Rows from block 3 of a small CTC audio transcriber, named by matrix and row number. Rows with one number belong to one neuron. Each number is 128 + 24 x the weight over its row's rms, rounded and kept within 0 to 255. All counts start at 0. Numbers have three digits each.
After each neuron's rows are labels from the 100 clips, of 14848, where the neuron reaches its highest value: "responds to" is what is common among them. Only what is clearly more common there than usual is listed. The data: babble in 24 made-up languages, each with its own sounds, syllables and stress or tones, from a formant synthesiser. In brackets: how many of the 100.
# fc1: MLP up (model.blocks.3.mlp.fc1.weight, 1152x384), inputs 256-383
# fc2: MLP down (model.blocks.3.mlp.fc2.weight, 384x1152, transposed), outputs 256-383

fc1.108:088107090157122145079122123093098124135151143133134153123073101098126105169157115097133101125123098125145078070163109139133154118115111118098124122119141123131144133092109112141101134131137176159117110168136170136101099147149158130150133089114111132133092179138157143155098120133096129094122136153134131115128145123142133157120131138187088153100140106133120121125122122144095125114110
fc2.108:115107139140149148105135131109118118134127135074153142103119111142148113117115085132068162122111099117123142143138113139133131124126129165145107175132094153081130131124158133127141118115123119140114119074124120139128095110101151133174126118126150138116163121087143107103130111117139141135176125122147142126129070093148107101167098099091136126110070120131137089078118119150114094180148
responds to: /ɔ̃/ (86); reverberation (67); /t˭/ (55); /ɛ/ (52)

fc1.31:117060136119150148111071077157137110107130113128132142118083088143159095104111149120138142139123112188135113098131174109154135140118121148165133129119109078121109110111126130156152160132182147140124139136159152068107095147102131144135106165136099130113150116100154092105120099142102144143149108110133150119077158124113131144136162167146160109142138102121141107130173104145111153157126
fc2.31:134158120131123152136154073127107086146149121094140130149164168115083137093127133114146124145150119120136162146127144130154091128083129128164142113092104134093085127136091092154145151158115154145172088145120101095127176135102170142087122128127104143131125168089159132131133128150145175099102125176136132113120159115108098117113106096121105112139138149098139147090151153099119100097144
responds to: /ɑ̃/ (36); /ʊ/ (33)

fc1.652:103136141168106121097146121132132177146153117127139171159103154159146163161135123152091133094146071114106081109101123154174117100105149147099065156111117130101135123134142056130134143175147131145121147124132097098161123107141125128102140103138115156157106116132152142141175104155134108171093167106147143197119159135062120148138133077141159154137131135149131127140167093088097117070097
fc2.652:124156118127149102127167138154096132137106133151135156139147158134135146149147128113124155102126117149137137114130136111117132156147133107163156151151154154120140142141124125085165134112145143128113107124116114131081161129132171133114132158153121099085102160136127164078092160109142115124142148113095153138154170102107130152117103137104117124112126116171165106115118106110113089061146
responds to: /aʊ/ (83); prosody: stress on first syllables (75); /a/ (46); /d/ (45)

fc1.551:097117143134142132135121096093143094100105136157146118121136110127087109082099103183096135144106102147090108086163145121113158126115152103129109164146146081108156108125140147109108114131137111077102124118140095128139138147096161112120091169157164134123142122073150135093123106094158139124166121118117121117103099116123129144137136083118095147114136101149122137124137129123122106114149
fc2.551:099107119146129097111113158138167172093177133126095158124122128133196142129164130156121142143125097112135192114114123120082127117079142173139105092087123144123135128113123139086111131069126123134146094139179114111122134122139125137175123099105106098142111152115118109137161103133096122140113178172102117141103142128134136099158092140127129158141141125143134118144144124133135129126136
responds to: /k/ (72); prosody: stress on last syllables (54); /u/ (38); /x/ (37)

fc1.467:092085096130122097095124095153184149168127173159101117118116144094168114104145112130102154101138130152105127117168152161125112114102061124133121169106108126144159088126140115166119140145114112161156115106145110142112101131135105071103164136142105150126124102176137164134155138148123126171123110142142149121125127127148132147158145059093150126116104163107137135090100136158142140105085
fc2.467:117105127106160078137135147116114086129107129112132106122144124124089140115121133161112162109145121140139162127100120151138155121179103157161168168128145103112176118126132142159114106116110150098149146139114134117188123119128136113119111101160113105180112112112081119160135114154106081124124122155071151140134174104103152119108124121125142130134125108093100112122168115089123098108089
responds to: /ə/ (54); /æ/ (52); /ø/ (47); /d/ (40)

fc1.68:135135146129142150152147176137151174122121109130121089120098112151149133131123175128129127094111076106150128145143145168092125178136121110155116159116128106098089133134081136098142149104112101139197083141164150155145126173137168121162125125165147091133136136146104141112131098117127142101093125119117086070077156127120132086124137103126110106174147088147142169132087117097113097153107
fc2.68:102105135116115153141137115123107125115121122120095158132080088131147157076154136143123146142115117154140146170101141136122110129097176092111130085094149102132151144153098110119145127144135157123139162090150102175092101111135128089126157174144093147139131120121152134097121146163117097107154134103107138068115105124173145102105115141132147095094125134104122134146121128166134134149179
responds to: voice: deep voice (55); /æ/ (52); /z/ (36); /ǃ/ (31)

fc1.76:094096112140158100128136132119125109145164101125115119146112097152068182172197178171114145118089103151149117144134128161110151125160144131189105111133154084101122153117144119163130134187148110085115117137147110148160097159090116103131142132135079182119109119120171129140160043122146146139141128134126104192121130139130140180130110138114116120162140118144119109106134124123163150135130
fc2.76:130134164167101096131130120120157135106099121086081112158144147120129123141127155071096116136166135117111154120115166134126093143095139123151149116082128126131129107171091148105176148085142124235122075073109135123109159134097093119120084156167132099093141126154096140131105100117094128130135114134109112096123138087107117099125131165117111114127114139104174153099085186130115086141126
responds to: voice: deep voice (55)

fc1.259:129147148092161166127143142145122091150169141142099180150145148104120122112110161101103130125120105084140164117113171161112143142147144138126108155121110157133148157141130137161145143106148136102155120119120115115109134123110112141151130091153123135140135129123096157111152176126091139143121163153115125122131168107089132097104169141075120096119159161108122162139149142148157125145134
fc2.259:138130125129120145175159095158113137124178127104133157077125152132135145151103122120143110144083099142122131080154143162136125123090132127136112158134072133125151120126102120115194182100110101135142133128066132151116133120098099092120151113136097114131117157099116172099184137145124148119086160145135139132127109158108103145177111124115089148117147124108157130126136130117108162183094
responds to: /aʊ/ (89); reverberation (82); /ɑ̃/ (36); /h/ (29)

fc1.702:139081126125150189085087102145112151125069102128126142105180138163100134179155095123156096119147115129091140158083155132164135163119104136150131107155156152118078130109121177136116162139155138110105153109148136090076110099099125179152133133116126136126159094133137144116123140156132106130134170124109082132144118143168099137121133130099168111128179141151105165155140120105084101144172
fc2.702:130150165135127103095129171131116128144107152111101148134143137135133095147120156084115145128108131155143142115132159116120116124174133137149166157073121138141140159142139132166141137094132160112136151140153124091122161142099051128135102110118083116142133128139099117175115080124146103119147136118119159139136129109142167109101082114140159111126108051096108160109136140105081125121107
responds to: muffled (low-pass) (93); /aʊ/ (46); /dʒ/ (44)

fc1.705:126145130146135120157159094109113078114109108103118106140149152117150136087126133151115081127096169155100156101093114159113104093149164121131117141081132120144121102098164114110153138108138062110128083076128144124128174125109132147098135110081115126121127120107168187130150087162124130092141169126119105153145123131114143103086146120118110138166130111132120131181200096084146129075114
fc2.705:127138111107102163147156185105104127114116147106129136109156101134118083097152071157124122113133156155103121133110149113157109137109072150150169114121125123097147132135164183145144118140149164164107088115100103129088152136150071137093160168128104135108119119129078101124107135145126124128128170152089143139166137149144160140116114068164139174138133075104141111130166145121149086085099
responds to: /ɑ̃/ (59); /dʒ/ (38)

fc1.713:127132094148132115142108184091114130153127161133120117138133112136176124113088119142109139135107115163151122107115136054150139102118119095175110118160113187085085164147135159122142152081163109160147068144123067154133107138170121136137117092112071103145131107096123122124138121103134092122087136132112181122118120150137171119096150127158126105136145108091117162085145132140111142156072
fc2.713:111150153137136118116132093131145102097086143135140124132089116082088108123125115127138141115157164124072111094153132162106146147090114153110167144142098133112157138117121105106144157139103118092097102123105115162137093133144137074132136118072093154120130095085134148101116125083142178146104153126132133126152137118180112116159147120173146152160143122134118138092123147126106145164155
responds to: /aʊ/ (86); /æ/ (56); voice: child-like voice (53); /ɑ̃/ (46)

fc1.370:101140157099084133081166115137107117155154134101165157087098118141133146161118129124147105136148099117125130139151103136116112163125136149150137125098142139130155117135154083106086108189124109164136156085131181179141130152150088142138148110100092114137132118096116105117084122140124120120175161115157120159162141112110162118079158088126158171117168089134088142142117131186131090118087
fc2.370:132144109128135104149114105116150112097158133114130125118127140126074097175119142130145169138155102098115113127093156074147146134184121082135156114146139170135076125125128127117161124095122142143124099154152105120159122148156150149129134133124098101140171087118149167135148113140165127127085096159116116104125116190140112102130124130154116143122204116111180147118132126120140129082158
responds to: /x/ (94); /k/ (51); /u/ (40); /h/ (32)

fc1.361:083073134117144159163104166161122135109155086130149116120154121170113148108164143163142135153112206134157136153120133111133097120159136153131135119126138101117102119113137132092132084099092127148116150142144115130133120141101105138113117124085151124113161095109138084156098122116128130079142074103101067103113152093099113157157128142169127176109134149085107136077114110111140113126141
fc2.361:138103143117173115171150142125139154116101172099106127088115134138153122127150148092105083118153091122126127140170135158112121138111106105120117124128121136130124101116170108149100163158141146172091133127135146134090146140116140113140118154134113142130081143084095149127136092128158146115110136186130149107093190115090187146145108142078155155121135087146149140153128129102118132102143
responds to: /k/ (45); /g/ (40)

fc1.559:120115132136128093178187144137139117097181122108132119147162130138140156134141167136100114131145121089136117113119120122104104131098095118135159169127107096151151131130123118111156147106134139070170141137132149102112162099124131130139105118109122085120130112125177109129174108100099146127124155124140175130071084108146085148099118104115163143105131156151159109105164166148155129090112
fc2.559:133172135066140125176174149148111082149123146136136152129120123109130095141150105104151137130105121113104121146149133115155129122128065160088131114133094189092150169093117157145174122154150142139129139142108134099123076104134125130116111153134138147151175079104088134113081121110131102107132134140146139129149138201188089140090156103153181095138120150136149172177143156081174152120114
responds to: /dʒ/ (68); /ɛ̃/ (39)

fc1.348:131145143141106136117107108118095128136154122102138153124111101124144130116154117150149116153144121114119124132133145127139128118150130126121144154098111150121119137134127103132103144127126154119138094118109143159114166188091131163120182198146115099111109122157126130118123147116153101124161104105136121119134125093103117103099134134126112099138109161148121134137132089123100149120095
fc2.348:142133126126124134152152123104157122122171092117137125170131156114136133110094105121096140143138115106101131116111173113142143113096113112157146115149142148099116142120138099095115118146124133093160141170158111139165155083107122131116123120106119097121127136134133155137117137121106146133134196159136093077162140099067105157108116119122154122160155114197117127115099125116171117099144
responds to: muffled (low-pass) (41)

fc1.169:113098108089107157124156107120121149130137127114139137169134124164100104085144157114105096112142131135119156110108168084166142164204120174141094131117113124137117128116135130161120139163100137104096153143113091110143136164092183129116102105158113118157132088076129152152159177142114117135148097124159107144163147145102123151135135140141172129133113131152083125136148146166135125107124
fc2.169:120155107158150121080116126154125151103156138121090125114097113139114135066140097114138123153117087105129104101133153115110180090122119114146144145099134096147091112137151106130116156110102129164141147127138111077095169118142149133146156099136148128149101118087098143146084103158109090145130090157121104109140100150134153123093141148105157158128099142099093123106183136107089105140130
responds to: /aʊ/ (57); prosody: stress on last syllables (56); /k/ (48); /ǃ/ (36)

fc1.172:094122120102115110135154122159132115124088090111146091147092162117089145141125149154107113152132150133140138126164105151149139137182115156104126120112116130113131105137145110096149136129142132120122099113145145152132132099100175134111118128146123115102083132102159132096109116143152100111098150150101109167130108136129141160164122132093146129156113129115126115128127147109109130150191
fc2.172:104133138140179164118092160127114144132098121145115183160149142142118142111131148108127076141115144151120115152078102147151104143077121130141129144145108156140145134159092132139111154132133133133130140131129118110146123097121115154159105168138113118124150147126140169150095150142122121094118094165145118112134132136125170124095105122123101124084178123113166146120145134129137108127091
responds to: /x/ (48); /aɪ/ (39)

fc1.665:157119172139117139143162121115130128135168147155091131187095101089166108122098088090159138119078136097111153117111121125123127111116152140150096104112090100119114092146127140152119119120150090134132108187111161133145128118129118147111094138118173126128106143115101152106155107169140102127146103155179133106110124081118114174151122091142118173100173166159083135117135145116104065199098
fc2.665:156135107130115128140087122153115140169126150136177158092140140168162110124113139129097103165108144122141130123157117138094076165150143124124135131138066130140141100130090052150114153128159134179145147129137130098094118128123123128143099125140164147110108153158112068151085084128140146106127163127154162115103112138103134125115145125144105146159125093126154119159069103139152140130117
responds to: /ʊ/ (57); /w/ (44); /ʒ/ (38); /aɪ/ (35)

fc1.751:141144144163155075114137110139089124077137164111113153113136167144120105091120118113117166118135131175144143125103120093081162152148117150120142134130146138164103090144117148099170139099144112098176159100117123132113099132150144114131127134166152093104103120115111129142085195109163156165138146115119135144143135154105133120169089118146132140151146126121143121138105141141095117120140
fc2.751:109106096109138125170111176139144133145196100134146123139127124121085167109122111159107085136123121095103148123073128148143131126193113151146088107140141141138122104102149089140103088091130125153092148132155143116143104105145147181113123165137117142139160120107174117116089142137140172092098076112107089116109103096099150153128112076118105133103126134133105145143152131129141116134098
responds to: muffled (low-pass) (48); /ʃ/ (44)

fc1.494:136163132148135134174129097158139124149077156135115148121133123112158156121077137141116121113136100179138152087106146131119109130147123125132092115114152161143138129122116142141160112157132117121160149123087112137115108118119111102121128162096112123136100104152102124135143116139127102161185108134088146147151111092131149119135117143071116118081165147134115113100102146120135157145124
fc2.494:100129142110151100135101134132111142151143141130094143072101102192145117094115140069126124192153086105102168122094120158128182135162127141120145072116084091093144105140131135094162174163144139099136116172099139106112164116118138103101111123113126134135112100143104143088134139164144093116132087121115123176136147096174180157131143138089128124140131137140066138110110116121109132112160
responds to: /ə/ (64); /x/ (56); /p˭/ (42); /oʊ/ (34)

fc1.362:140136113137109153182106102099128181175150091133178141093149119142087167092133130178145081100078153135139125095149137142145102142155103130159111112152081160138087132101090126073104126096130163113148111146146131112112120065109126200158140141155129156142140121102154126146122129145138095119092131144160120111148152099124089107116119110117158135101130128132113144118104099127122111110190
fc2.362:139151116140132153127136158104114107129108119149132115118117153098142104129093116162127128106182198146128146132098104145130129176150153115035120145133111090145135151140117137095126118074113136132144108146136113117116091115121168140148121104133127128126122164124085141154109136139128134130162166137107103143106106104074130159143123077128165101132096147156120114099146114125095112147133
responds to: muffled (low-pass) (72); /ts/ (72); /ɑ̃/ (41); /p/ (41)

fc1.266:140101161125132121062149117176095097111116131122131131118138165153136135125164107129058145103161128101110136156139147191089148106152144103126144155132149123138096127170142149165110126116145179142091145103122122153130097115113120145097103107127165115116151097101121086127120096139120134139138165096133137142164090096164092080156129101146129143095124096194108108165151126148080101107136
fc2.266:101138110118085186138159126106059124106128160121150151141116132126163114144123096149140121132121177154158137130139149138136117114161120126124099144103150115149102143172113150154143124108124080114116125099114104170141136133129077097170147130109111126100134129135135173061122125131108154132131115090141121163135122093087140152160149152118126152136174123124134116157120147110094134148177
responds to: /x/ (63); /k/ (58); prosody: stress on last syllables (47); /u/ (46)

fc1.129:091124075136144153119097101125098125134131136093142097098137136093130118122201166130126126150144122098144150117111151119121132126091091162098132056087151131123134149127140103094150132131119129093080163112096145106131140189133123143153147108115140173150091130107123126155146108151129156131150109142108112147159150079155164167114141092136072153155136119134119118152122139118133126082114
fc2.129:122115164131136128140115163150119119133075111106120106115152122129139155127105121124119161088147090145161144085142119144125141102101145157161134174120134097155154129118151156095108149106166166133119138107149092110128128111126109122121141168146159127166163095126134142140102119138132115135140158133154141129150170164131136133138146153170141128137157111084133158135199091128158102156106
responds to: /ɑ̃/ (98); /q/ (69); /ʌ/ (44)

fc1.294:100121159101170180157145090121133135124146119142153145125136150098130132151173111140075126104115099117110132088132115141133130112118140109143127129107130124134135128148157161111121145080140117093170129134103125104119133137141147140171104139151114128148098092097120118163092173141146128099139123168133128149138173125136139097179129124099112115125122110085132108161078132126180131126106
fc2.294:138095141152075135116132155139153077092134167138189122128129155123159122151101154103093104103138124103093141141153114135109142124135083088118116176107149120114106108135127113153136166132046136091080147109079146103142145116113054171164090106120124111165097087099116117158116174099095151148103117121135130125161152157142127131084112126121161130137158127134139144102108135137125137152174
responds to: /dʒ/ (65)

fc1.274:139121140093159123164156138160123125105101140089104161125162104109100100109163145111148114164135185099111118095149159110152121151135156104144154159130132154127147143116129123113158117108167119101112138142155107120132101127143119146156129139096186148108121127142130121130149164112172153119117126103135112131126108120130119149160165088112100159104162126113106085182120124104095093094174
fc2.274:154122082165162135111152156101137165099113107129134153114135108114148128117111158120090118115097123139095127077086107124143167144141152132126140087164164116156137165089112144151148131132112118148104155104159133077103152115144063124088137108125153111133186083139151183117123126111134101104066132105105178144129161151114117121165143158113117188133127153137189121130126163149100126182148
responds to: /ɑ̃/ (35)

fc1.157:146130156112146102134115067136119151153127147094116129114116146153108134128107142144168105110102131120151102159140118129120097096123104129179157115120154088110101146110158156116099158134073111157158102119112140152150130137097135148105125168128124104150165127120141114128110120147098152129133132111173134138184135101120133169141139133118175140139125161137132109156131134163140124134096
fc2.157:129148150127145133139141124124110106117137098098147081132168139121128148147105132100114142109136133108171136162139132146132117175124113135120122168133111169078094087143127130133109039123138105123144114127102154118136164130128133183122111159124126100177123154128149097140114131105125130110123153141193119127160147173109159164099117146129085122079154097090105150126121132161144133103126
responds to: /x/ (55); /æ/ (53); /ɝ/ (32)

fc1.740:107133124156094090187162120120116131094140187172122074174120137119097104133138144147149136110126092170127104164139126148107148103146136167139103116139147156150126081176110106144110134129131156135101118137146144132107158186087147147152149109128146111093129112114094142071188087163109130094125143120136157115130148180136175140174123138118077141137120126182115124156132138123138095138126
fc2.740:132149134219131133128199141161143140115123139122183091143181103149162135134142137130111125130123133129136081123131081137114112074165131102128098112105123105126116147077134141113129118109126124108133137154118106141138142141144139099166136101093159181177126096137142105144142148121140173120139141132128147091133103101140060196099115150119098095115151103128152126160129182118129133153143
responds to: /x/ (42); /ɨ/ (27)

fc1.338:138173101179159167144170152123104154140124144118120160142107111118119129110069110124073121145113112106141127153101125173091133159137129182143168147172125110154120092161170147152109109154145148138137115182153180131129084115134121147129110140140116143102118103166123141135127130162113133134093159115172125121077148137115132084167115166100117110107136128147144139116121063143127129187116
fc2.338:164135161135108113155155165117120171128146120095100133135137123123140122119136131160173144140120120157115175102096139136134113134122107140136077102125122127116118187115076166115156135099141116166140135137157121125061098095177129140125154132131114158138119151147120167161128171138146120128119112126119108152117108099151172097109130145140138124124102106115108128126167141192136136122164
responds to: voice: deep voice (53); /æ/ (50); /w/ (39); /v/ (37)

fc1.215:145135142129136119127107129124138153090145169117092063110101102119162116096130139145160131085086138122115079174169153168149118150128139122131141153158149111145133107179088134143157146194134137108134118137147113119154137117176135145128140123128156145143168104131157124159144125120098148119099104113142127115134109115071102108137133127144109122126143098137094111124096133121144075092087
fc2.215:123121137069153082141109124144107147147102078166092107130147105133113109130119141121095168126111109120171093133126158150091133129125121163178131095168132200108119156088142094092109141136109141154140130133106132170086152129134142137131110197150130083109165122126097126166134117132123143103195143170159159131110112140156190104162120142136124154112077130089160112140139117121109083108093
responds to: /ə/ (45); /i/ (37); /j/ (28)

fc1.167:106162117112190152112106090141132101129162165109083117148173106141117116123118128090121135105109160133157146103123129136173094111149148138102119155145140123172135150092142083136156106173136125136164131145115109113089120122108128096148125133157117175128156151086130122178145138147130092114127137094117128143131092109109113170134112109096141135123111156127112134137091137097089104139116
fc2.167:174076121135181176152153142150152143115124110154125128120118149119136123124103163134145164101101115123113099142123142122115170129126147153087145143128078158113120131130127148136154147148130174117138088081109114143120111135096113112131113114118130120130152104100104170131133118126115088117114140163159121133131167135141134145130125143090153097114125125148117124124149111080113126150091
responds to: /dʒ/ (55); prosody: no stress (53); /ɛ̃/ (44); /i/ (43)

fc1.613:091091130114123102099114144127088142078100156160110109121110163105172182156120135085190122132107148133126131104140141159174127128127126105128128160117123110115092114143111155107114104132140105163121110140102117136180124120150155134133110139158131130132100090097108128129145165122118157166127119110131121136127110163117156180138157104174108139117119140122131164124168127131125122116139
fc2.613:175185172112160145165116159145095111104165109116136128141142145110109102127130099113119098151115121135103151137085146119116127134139125105123103133118092129151157103093148128146155157112137152173128084149170098150107112148140151141131141116139123104137115110163107107133158085136132085074147148083128153129102123147078112094118142120099156115177136114111122090128137164103127141151138
responds to: voice: child-like voice (55); /u/ (54); /ɑ/ (40); /oʊ/ (38)

fc1.479:081125128147140164087070101086128103127095112178117137120139126136115169162136151108097137101117133149115098094179117115112131132185119140128154106141173105151141144144123127098153143107151110113098112096099084098123147114107132127101126106142168159161135159127132150127145117124138149081113137084154179144135139111108133092138141172111150154141132101148172134101158097130122122115110
fc2.479:102128136165116109087152154106125165115136109189092123111145145144176097094144163074118180112161096108141119140154080141123150145156103082107128079080114171113140156135088142133117171108110151144111099121096117181126115105127131120143150115094139180145136179124123112129164123102138100145079126112161132104115153122119123163185104141156137108118145100144175125090110117168121151145119
responds to: /k/ (60); /aɪ/ (39); /e/ (36)

fc1.636:117148116176119150124129054120132132133163096129110085112148130117155121126089087135142148112110124126125149117129132128136130080137153112143181097172070116145139120126078145157112095135115111123129123117155151152130136113105104143108178132125126134115110129123088126081151141103140070122099129144138120106087087126109146117151105115122135135145149082096138124161115177174149142105121
fc2.636:140100110112096103096109136141115130082138191115083136171137081145124085079152137112115123137158105050106125139140094137133138147134129113131121146099083131115103120126123109124096143155129128141113108171155118156127145129150148133120097199140097098144104156128128139127167124120108106086094135130140126105103165126179167135092096165075133134079144188113110136145149136122120114135131
responds to: /ə/ (74); prosody: no stress (62); /a/ (58); /ɪ/ (44)

fc1.161:087131168137103165144118068108148137136149110123141106122155116107122129138116100070113129116100123132106154123130142112155117102120127094109154142079080132085163083125175108096135120138128133127132150137133102080114124156107131134122126126138124127110124122101092107123148068159112115151124166146106173116157140175131156103117150189119138119127159128130137124137136160117146138142139
fc2.161:132102137125128093165132160145154120111142136123154116122119116118132121115128154120100109169095175125087121129112134092093153109094104133117073083121143124088064115127094161161147113072194139146166197099136099133127101082114152111156144108159103141135120157127116070145092126164164160128107108111106170135116151122103140120154091090159148118104123128127129118147180105151144124158130
responds to: /aʊ/ (89); /h/ (44); prosody: stress on last syllables (44); /oʊ/ (35)

fc1.109:142168139118100123130163132138173125147147127154147130139102117128173140141085130130127143120098116124114113121138107122109131107091116172128213141097126127150122164113125108111137127145139143092121137089142143132141101133122135131154134150162105136154111112099145166094121116130099087141132133166121112191151117077115126146109144133132161103130132146097135136138162090133178134147096
fc2.109:133097156120156088137123155104157143073145092141095114092144102097104129155129106127133135149097128120143108102148110139103131123141132158130121121140147117089148147115185124149121117118102149144157144167113133131097128098103135151146128112114166109148098092115157102126158105139118128118137141111094106095143119138105106124088139125150143094079103145160119140098118103133141111128110
responds to: muffled (low-pass) (41); pink noise (36)

fc1.437:101100133108118129084146119094078151159155115079118132132111126148130162142109125126140135107100121148165116138123127093134159130141141113142125163095144106086159148143096133139120132111132132126143155165134117102121090095144114131095144110125121095121124100152123178093096104109099123120142177115146076107154164119147130142163149122142115145113119072119165082119162150111177119150139
fc2.437:136135134096130141122080126156103112119124110125158131112147172122139133113102114135079114135130085115141155136164101134114112131172125139106152146192159112084070166104115091138122133115145117121168148159114100136125141113117143131123180081107110110120115145116119115150125140150154111105096143133102148139095131146155137122106103124130149132158099163172125137141135088139136120092116
responds to: voice: child-like voice (68); /ç/ (65); /y/ (58); /ɔɪ/ (46)

fc1.718:167131141122132112115123116115132090116112133135113120117132152127080102140106143144129100156117141133069130126105150126150144111132133131124117148125100102106143088130116119128123109157136124151154140140121155130133135101146093158132119190106148118107166131124133116080145115130160091136143122112089160146080086142153152077120127129119144161106131168127090145126118134150104160121138
fc2.718:110136149089127084127098103135121132065093102120133115166123140121148155121097118138057121129136135146081148148091127154144115164143159114121190086138120151149097153164127132096124118130157139133151127139124127176083121128138113108098138079123150124124127126142135138117129143074156107108141172149178140103129104122118159172101119152146141117129127110105116114093120125110145129102097
responds to: /ɣ/ (47); /h/ (36); /y/ (35); /ɑ̃/ (33)

fc1.543:131113096119137131157171115140099133133136130154171107135095039105139137137129116110107155141091131157169144099126168087130115108184151134101158150157089150167109125095128098132128164107141168106113131070139130147138138083147138160104133117111144113122145121149123130110088115100140120160136159168158128107154131137141128119144153117118122068107142144169125104114167136138144113146120
fc2.543:109161137062125101139138106119135088118109154142140171131129117121080150118152133124098156136108123109146149110126140104103119148109136152105121056132142104140066156113150104098074075114131144129140109148096171167153090128110158129119150126101142134185117152129127120179153143152151122163121150111116162111105131139155150111173077109137167132125155125115128121129133126119115090169093
responds to: /dʒ/ (39); /x/ (36); /ʎ/ (33); /ø/ (26)

fc1.61:163126179114166103118133099117106103149149132131115108175168136086145080120090168118119088139140157135115134116111123148096133151153165135156135117175171076132135117119097133145139141124100128085124175119153112079105107136126142115100121133112155102106130129121131137137131104124091092110143116095132139118131149085129131199096095139085109135171122099173124126114170098129142125125128
fc2.61:119116129145133122124118168119151185110138092106164145127112128092124139138126149138137112115153172096144123115156142129113128142147115104121158118162109145116179145131150170140126073158174109148103144089129114112178126114117081138186115130164145171133154163116152082133173072122145143147127155129093120119123164138128106124112116122155086134133123126119164115139094118175095151146158
responds to: /ʊ/ (56); /oʊ/ (30)

fc1.620:091113097117111089161167132111130104119099104131136100116149147128126099157154169137112134137122140153159070109135141111130121108158100143127152139138113153132136150147135106088122103081090142169098151136149141152133072144143118132116111106128086150119127141143137117146067118144140103150167121126114120163145177111113111124099109135151096145117126128124137169112163095133143181124120
fc2.620:134086150112126166080114128147154104094184130144135132121186156123128125103124114154112167169143139093104120120151154140141154123109126125117143101127111148112125122122103120115161111131150089106163150097145073153122131131073123130129089102162076118111167121127136117136125124101094156117107140156134143114113085133120130146140130121098154133100103158151115037157094118151140115122131
responds to: /ɔ̃/ (86); prosody: stress on first syllables (74); /ɛ/ (73); /o/ (56)

fc1.162:118087117112096095144095135146138102108132124124151122155101100108134130111111113150154149112149132182128118124135185185130097142124146120151106157142141172101110109111116155103169145098137146129089131137117172172114131121107169147133085139143138079099130135103139144100122090109090128106135096145130112140148126154114144156130074117097112111112132147137159135086137102093131092121142
fc2.162:080154126108099123106124155187155102146140141141135140123129121149127149143123126109119080138169116066117107154128112104095082106168143163115103170076139150073066126107143173137135156137142158135181100103127092127130120185114143139120115138122121114134145112144103138132175157105122103153080085132071108146139101147149180167092151114116113095127111173108151106144099176151099159123122
responds to: /dʒ/ (58); /ɣ/ (38); /ɑ/ (36)

fc1.505:127101171109144112130128084127140135140155137116131135099138166106122060121154097133124121140077124143131139135143125131143129132105111107102138115122126114088142108120132138110124152108140154145123084130120079082111088232094127138190089128101143145151138131123117117122125135154156122165120103107117104125166140156128160099140093113103131150104141138106107139157206127135136122103149
fc2.505:100129094117155122126188170136116133182105095138076144155120128096137144106135131117115137161098150123108163166172146171130123132140130146132142175115093119086103140153136161131148125148174127175119136101139112138123109103156110136111120144129146134160116111080163138137166133136139125109128132111105151081101140129135115142141134137111147134122115117127133076155139151108122144145158
responds to: /k/ (82); prosody: stress on last syllables (65); /k˭/ (44); /f/ (39)

fc1.152:155103106168112151139149080153152124153177135139092103144119093165158136132164119129101120134136147111118095140103113127165126126170135172178095091155185120143093108151148119135112149182150135124141161131132115124167097103156146127135182118154078094097123141118127150130138104129135137136110141125117126146129098137107111128169119136102126130146115080155113079062142148123157143125133
fc2.152:126146117125129149158117193128130163126126122135103121148152097105143132145160163157124104147145124113126159104173145109109116148099149109097178161096104097157149136099137102087144167123133124147148140140142147166102098142119110104101160136090120120138118162131116129125089138127136112144131147145147163111163109144092159106130167144110127121131081089138111118150085104143118105111136
responds to: /ɑ̃/ (77); /aʊ/ (74); prosody: stress on first syllables (70); /ŋ/ (46)

fc1.320:144091108178116135143112058131128085122155111127131120121118123081134129135135140133138085139094104166168103105180113134125137123098137120121117119136107140155149127154169160111127093083123102158123077104141110149129121122175112159126140156123123147118116146126136110141136149144147084152159131090152105107122130130134130162116133161166107114154127138066133107130169112139174110142101
fc2.320:108113141120122103109124153100139164160160125061124133124079152125119148079132102126130160112122128059117125168117145123126088104185119128162166155094150165142132114110162127131142092165154145111127137145095107138164110174104138095114094145141140115115160125177108119088119076153133136118124158133130143119119155105135140155133126130120136125132135193131140088104116121158086135128181
responds to: /ʊ/ (51); /ɛ̃/ (45); /ø/ (28); clipping (25)

fc1.542:170137127145151142123077125128135159149135159132107154120160151117131080128106124120194079096129151133110112129095125132128151095114182100144117138144141144121120151125108089082126175095147115123115110137095075125127134103165068121148122098148122104138124111110125115120126122150119109112104153072129191103170138116142122149136100120125153120143112149120104156118159091087108115083139
fc2.542:157155099105116094137118115100144111154128119129159134103111129103105130100145174116115112161135120087142111117121122130133130159165115102142137089174151101132101102148124099102122101128165174121140106166156125101143101144120130154179147130132167113124155129089161143134105125114086117122135138144079119100149121161094145090150144165149135120111121145116141117103182196137109108140116
responds to: /k/ (43)

fc1.213:166094135162125125122092175125141125123134111139141139134142101153117100161150171140155143109097158132159130155092135092150106108174112110116109115162101187100115102154114172117127148113148106116157098154123106139151099112141125094094154141139130130125115124091117140177144101129163134139142143121124108134147127108181124135101156120135121124138099170117157173122142146116125167138194
fc2.213:120116161144186090122133166152121136143149124139132095130124142110160141122106124129117181090136117123133107113136089176161145151147098139134145125097128120149122177117122153122140138119104108117143146124113111129117150128073147104118116157141138125143152107139088136130123124071145096146141118101130094113147099141150125150100119118151130135158147130148137179136136129140144112102137
responds to: /ɣ/ (34); /ʊ/ (34)